Weights of a small audio-text matching model: fusion encoder activation gelu_tanh, batches of 64.
Rows from block 3 of the audio encoder of a small audio-text matching model, named by matrix and row number. Rows with one number within an expert belong to one neuron, the router's apart. Each number is 128 + 24 x the weight over its row's rms, rounded and kept within 0 to 255. All counts start at 0. Numbers have three digits each. After the name is the row's rms in percent of the matrix's.
Before each expert's rows are labels from the 100 clips, of 14976, where the router gives the expert most weight on average: "responds to" is what is common among them. Only what is clearly more common there than usual is listed. The data: short pieces for a synthesised band: melody, chords, bass and drums.
# router: router (encoder.blocks.3.mlp.router.weight, 8x160, trained with AdamW), inputs 0-159
# up: expert up (encoder.blocks.3.mlp.up, 8x160x160), inputs 0-159
# down: expert down (encoder.blocks.3.mlp.down, 8x160x160, transposed), outputs 0-159

# expert 6
responds to: thin (high-pass)
router.6 093:111133165121145131134136120123169189122114117120196125111115161139145098117130150147127099125158122079143096127188111136101129140122121103104126107100093146103122141129150104137104139120100139147155172141134125130135135098118128105105116171139140104110130114119128139133068149129132090137125163117127143109131109120108150157103121113073127157141110133196098124144140110171187098150120130140136148177125116188091146154153158162169104128129181120117147167150131142114130134152130143
up.1 098:110184141161139149135095141109148124161105112142106077165123114141140096136130171104104122151120127129103101154086148093155110142116149100174127071121113125100127112098149147148105140137147123132119114127125070113103114073100106147035132129150127121140152132155146108173128143129162123146093116102118155114103140148129150117136120151110102155107150146110107113107122156148119136118142136165092079111127172127151165128117146105120100133123107145137111169103124156086115111097149118
down.1 108:140107143052137136099120143143149115094146169117097086123145116140149157161129131098156144121126108099122110142081080117149158104137147151108137122109122142148109121135134137139115126147115127109143150169151159152104109135121118116096089115078151128100111120115097118128089144142175128142109109117087103115101183126117168109141136105110091158139099084155163157176136091174165168112111125091180108116127102105126118111133112146134098100128114120156168092139129107126120132153112134
up.2 099:110099080167155097177107165100078155143113085133114137130133150131130168165111125088148143124153127127088172122118121128139109139114117130084087137116171200122145129144109146148118077109116146191157114158123153128170130121166131177112167098099098140112114142130147150130077152145119101115171156124090123129107127134129096105126115117137147150153135086079097156129133127145138124140132127109137126115135109136158132130109114118155109150123157125102106127147129157152149126094130131
down.2 107:125120150164154175142114154156154120165124120159136166180103105104084104156153161137154110128153108155115165117123149121106105118150115137114116148107155131118081117178138131135147172145131100118153158135118088116135136160144167077169133090121144118118112138184105148175126146137141115165102120144142162138116140158147128095133149127145195137126112137102127156117165124108133134132117139112134095112110130178097139144121150129109104093167124144144151133132063126134121152094141164
up.3 093:097121141146138138106125125077122130125115121131127144138150143118115140089098131127125159105131096113095100164120166093167127175091173088130121125127114141126146153166120177115132130125149104144147121144140138132104158134120123133156118132111163102110102123096118075133105135124101117129128096106115143129133128128175110167143067153148155139123073105155205149100120120134069116142142084130147100104150098118129096114155129126155166155148122164145135147178154086090118123120151132
down.3 109:130131119147103106141126143110135143107137119135137110152117146097142144149117150103096135138118116143135109137179116123101160178154184134107124097100140138132117125167144153106102138058123093115095149094126122131139127123100133138124109140099137149098104123126124165122116119101163159082141168132116109109109160163150177128140157149126165166129114133107085136159109193136157129178092135103160187143116127113112116112138131148132121134118190117146146125142098139103194108144136160
up.4 103:151142135146120140121095107111158113120181145153123115120091190116182123123098107118142132151145140166075127128157107137112113125137123139116145157106117126094150121122150087170182177184157127141140096165140093135107123138137136149161170123114180146131124121152114124160112122133141120119141109165106116160159140166140154138054189125133155089130126129109127108124119107147140101129121143092153089116120127128139135123088119146141139148102107106120132138130100123077145121114096162
down.4 107:073127144148149124191124170099146112111122145172137103126099104115113136119132087119138113157130093140154096092102107130146129108178150114110117124133141145156114115124085133117096143162136140142104139127105132154109193134106171084129105146140113141153147120107126151115126091107103121170089104133160093103114148112137132163080114129133101115135094101161147101133130171135132116114110167108123150135153120160135150153152150173167108137140113158099113169110134112136108133194106131

# expert 5
responds to: quiet level
router.5 098:076125130144132164112144148148105137128138144112127113148111136100085128129107135118148171130117097094115146152097105155091129136101144138131074144089107182123114102082128118128119121107122163116181121107142135107165124155098146119134115119145128078086155099127089121117108139127117188148120125160119122155128160130129142143092100177097128111141114178162113124166144169133162095133152150118097117092117093101165108153091127128136136115139132104128118095088154138175105156142137102
up.1 100:106131129126140124160138135188135126112158122129118157175130124132117141100133103104137081119083128129132079141103140146142121123106122135134111172151131150068140142116142091098090178119110112171145086111084120139131147123090077088121130138145127126147171102129125116139155114130150091139117127115186096113122152124121089127120168144131108151145107138103187117121132134099125141175152136165183122141142082139125138096090135109184134130116145148092122150126163133119149137132158116
down.1 097:102116127121131125142141146112097112155114112094111101142108106129120104118149176144109125102098137129145155158138149138177092092163122151138136112127114138076108143158068112142093128146134106119127137104150117109139106132140127144170118099148130066144116119124145084164118136144111144150131148122157157146147160112146153077147130133129143144168105144075078099143113144126084126112088161170134096130096177128117145113103108140162106144134110125168165180130136110101106131096156098
up.2 097:142141106117104119104119099096092131145144104160162156097115072125115127141128127111083115128088127110159130166110135141087120135087106112106139118107146125133094132086123137112154153148146123121157088128151108142111141112130108091156168123122151105138129147116096172107137178144092131105144171071097166118140145147099108149125142113134081152076121151071118123110141102121089137136095134103133120110174165132161129119156147111100125130115140128119121144127078137141147133128057130
down.2 101:117116124117131152106118134123117063155136116155124151136137136167156131108114134157136140148112119119113129136158108094123114163147099125135097160133121122173115095115121140163181161074145133165129095188160139114123184137092127142132085138136149133140147124144136110155138107139107118131156107084156106132146135122111133132151144128131107112102124131121105122094176144109158167125152136102123143093121129072079106147118172189143150126111118083111124139143168161155104115144187109
up.3 094:102117126114097103109145160099102102117111100111127137137099140124135172128152124146147095128154119179144098096076157124134120102120148084144115086135132133103124141154148145108102163109093110139140093173102106104134113189110138142074079117115161133159151099114131078084129149156121127083132088142089147143137107129117137104113191099153115119120093088119146092141118140150149164129135115131133109118150098129158092155142123134138075123135153167131130136117142102150129139136130146
down.3 097:137175107130137141118114140112153123142109128115167148120117161174134131076090089099133138117112139147097165139102149112114129165127125129139137167128182134152104129172147152122134120097115161160152105153140152121097106133153080150107106129121157132124161099091107152124103130119089099129125130114129136125107095101111111107193060117116122117119104124106122144095110136144116169154082108177153082163131126173122108150108136114170124141111121138122158103127141152128148172104106097
up.4 107:132146124151144167132115116115130160122120114117116153059086107075158115167150103100113097120082115124096146154107122079132120136175133103131121140126119156075130135140126123080131128149143135101117150132169140125112126089118128125109118132119118168144131124078105158127118084131119107111158121128106126110147093103150125110143093113170103133134127105113153135165135101133152095101103107132143136122173158170136140142080153173121045179130133129117153132124124153090138130156134146
down.4 098:131143093140159097083168146117107116086102095156135143146122140114147168115143124151112134098115142085116154119144085135153113130094156140123154123129143156140072110210108178120132096100159113095102128130109164159145163125112131125112126128150119155137176140179147148120104116130104119134099127132100161141156115099168148112110102122145141123144117072115169133160171156130128137155156128122113139131138126115108087136121152069149143108133123115170101154105149109127124159111131136

# expert 2
responds to: quiet level
router.2 097:122137125102178152129135091099134154089119129141091118126165121114119097108147130143120116129153137106118135118127138102137131119100135136134136119129123058139145080124100095090101137119128089142116105159080134136121166147114078158133152135129116131073151156136099176148110123132122135108158144131101124088138095082106114148173143137108129103164157113152126100109117137151084127145143118060116140109119123128135147107174129146140161153178093120102160153104150108147131070083130128
up.1 088:176092097112145149123103150169123120069172138152146163103112098143145149105118135139137105160120139123166155106093143089099142119143111130162131120121139157103135134109098116118153146129110130114136110082129134126184152092160133144153163135151101113120099134156143110136148162140134138118125162086150164092117173108126117130163164154055136124142141096124117127104119157183126142160105112100086128107142116118116128103162149158116146138134132155157121108067125145109154096114119139
down.1 100:113109116141106133130110130102117154156084100123141118124128110123136130133077133094164147082166128124143105118113111110116132086126113118150131118154136163131136141149084077115118100132166132136169134107151124149133139108107159100078122112138063155106138152092146140148129112103120112148128137132107142082144109196117169105122148156129121092136197149089108109117126132151116115091114148141125131180154127122144129136121113154161146091103110122078100121115082166143133175141112107
up.2 099:118109142146148110107118150140119158130100086084181088131102090099123139123141159096143149090128145110143097084155105106141134133171106152117157123113123133158093133135134119128114153155152087072155169148131122118109078103153127095151091105079134114165128128126147136101126105124170147150099128152118150126168104119107115136114159143120134136108129105142162125135128147155163150122128106125175117152088150127132149141063108146126078136100084121143130152125147110166078131138121138
down.2 104:112080085121135115143131115166115106132166097117136150121146181139118149174124111136121141125111126110122128089104127122207138110108137084135164171140156145126137101118131156147137119130131085118138148106134119091148122111107107161084146111147082117175148145144154096118121116157094082092105101153141127125112092079133169159159113133141113115134128122149150122138128132167139121123146108137112133156185084156116126128110121107103134162152119117119114165125070136144133149161150084
up.3 107:102114160126129109131163126110083123121157168132103110110138146149134149119130079129157095163137121091119150132167152112080098135157091176130196146127132136103128097159080113129120133122127154086142110169155116102139134106126121103152125123093151118126131110093142161129160111145165140148136104092100133135138089124087121176121109152169135110098120098158134118132126131146136140118125156165128151078105080166142154117107082142123097151140140152139088139135168101149129134127161120
down.3 101:109146103151089110153102122151074139147100091176114143122163158160155158142126135114098118150104139101104134178124138130162168082114143162127167138148101153113170091128115119138144120146147093141123107128157132128156113134119120104118153108193141086150134116163105130119140173129133127147158159109149127171103150143182166127132139111095085124133101125162078160109103072126160124115156090107119093121147107147118122102118114119095129112129155104123136111152124147142106118128118133
up.4 101:095094037140122085138098158147107131094130120134116185128141138118108093147152097131137142112119128144124124130116148105069130179136140084116177150128093118141152105088137123116159112135162123105143144130120099136101152132142119126152159119186104125119121138146147126134138132125095098081155119149097135090127137161136117140123076116113132144093096119169116117171103178122144121165143124099103134152125095098121155138105127152159131126122177149142106097123143142101122139111112142
down.4 086:160126133127128131123165124105126142137119134089131160124130123161137108174158131175178137131138143083116122139140135119157131117133129152109090096141121076141126166084123134132103137122089085131120156137107135151107084103138126126130129161158126050128150155096078151124113036131117105146128170152126104141127155099157124133128147093144151149112101115128129118133156151161137129125155127124095084119129094139154180113131105156086108144148097163141130140109119140130123178120135116

# expert 3
responds to: clap; clipping; text has "clipped"
router.3 101:126115156072121141123148166107109179135111148137190107140095077122109107130125131130102134105131125124119152112125156118143135127163142160085102162137120145122126102128108134146141131135088132141124136145128137173174117128121148164153115114097138171144144143079114138094126119163144132123163106135088128139113174125169183150153136104135146078112123140130130120122109108086094112182161176154112176107122097163123093132095136073099139158121119138094124149129106099131142126140130143
up.1 100:175123154154110160112116133105097100090120125162100106104175139128106104111140126102120183101148121111163153148102148131117132158106128125133113156123135134127164090115118101142110139140138174135130137136184124091122112104107107120106129129112101111129096102123116120156127104153127095089131130080081143114155139107090136116121091134130109122142158116112124114080079135115147161184107114112162097138132127185160133168116132086132123142161098115116135156177118132164153095159165143
down.1 102:135116133111135148136134122108198110144116136172149154142128113112124102102130176122165125138175107126111156145145112140143106120163133088132130103122148112153103138154165105137129114105146141124143157142134114101083112109136152106139105097141096165110157161127126128161160124089162158091146107139119160133113104139130117141158122086136102140067131097155139140130109140158142103175157089169146147137115106148108137164130118134147162096098107190112129191124087132150152138161146102
up.2 102:094114139119150104145119114154076110131134120126128140084135125131139139120115125118125115134134151103140154105128121132123129131162145124136133105085106135123138105140147155164089086079114154181092124049139142138121157100116109104157181103148126124120200157141157148126109112142135163143156141146152082167144175118110128160089112133123147135118125101111172140104098171134135177095138093138160105127100129141157122073139088147140094153131117124113131128125112132118139157130104094
down.2 089:140149130118129158117160075141139153085159110166117141118140119143135165130122150134132162103139111129127140174151116140128125117146092110159135135120148098153151095116143141086137117152150140125181129139154132075135160123171133106119129143183119154131138136123083113105179170134099112139135103141110147090079137122102143102142106151106148168120153129125107094113141120148073155153097088147150161144078120118121081097131129113108149142117145096105147135121156074160099117107090134
up.3 106:175090099095122099107136114102150142147094146082116143144159117151108087150149138103103118109127130148142156163093154133149151158140132135138143148170167080126148110126158142134113135106132163170150175096142151129130153123170119074135154124134169123113084116144117158118177121159101116127074163118126119132111157149074121101134128143089110119132123086145103109171163141138166129118132135127087125108157097126131119131143126113117158134135114118112132137141112160134177175143163116
down.3 102:102122101137101178095144146099139133134171126097165127122160117127139087169137101157135157132133095143128105124183144164145140164125107136145135086120131118137114138139132112095090105137119123157161080158125109130151145101139124120122090154105181164135082145118092124150137125097131115128135119152081125163134175116108163142147119082134131108138122158142131112135123115130150059077137137096132103156148108152150085132150138136120105116130139125129184123153152167103133141139133073
up.4 103:157144125134115129127129176105157089181148139118080147116134110175136138133070143141120096162162155152126166101127122094115132122114104159125091125159128119120124136150099145099101140135135183139132110132206104127113118178174112117130122102158151163136107114083130118138121140145115163132164101112105134148161125117130159116163178125149136134130114150111093136110146112137138110154114150135117166107137132138076105124124101095110125128130096099123113190167112143101177133121124131
down.4 099:109098174151185120110113112084112141061122145154118140073129096112102141113149144099129115128119188163130128150127143094129111141100097073098118171123145124139135118108138148132127143152093142124107133160095177106121147144147103157071110149154134103098124139125105135142141127162147112170138114143121066135085119105121111131133134155101130098180118150133121093125138146124149133130085097130100122104136129148116152102120140117143156091102116144186119132093135160124128110142116124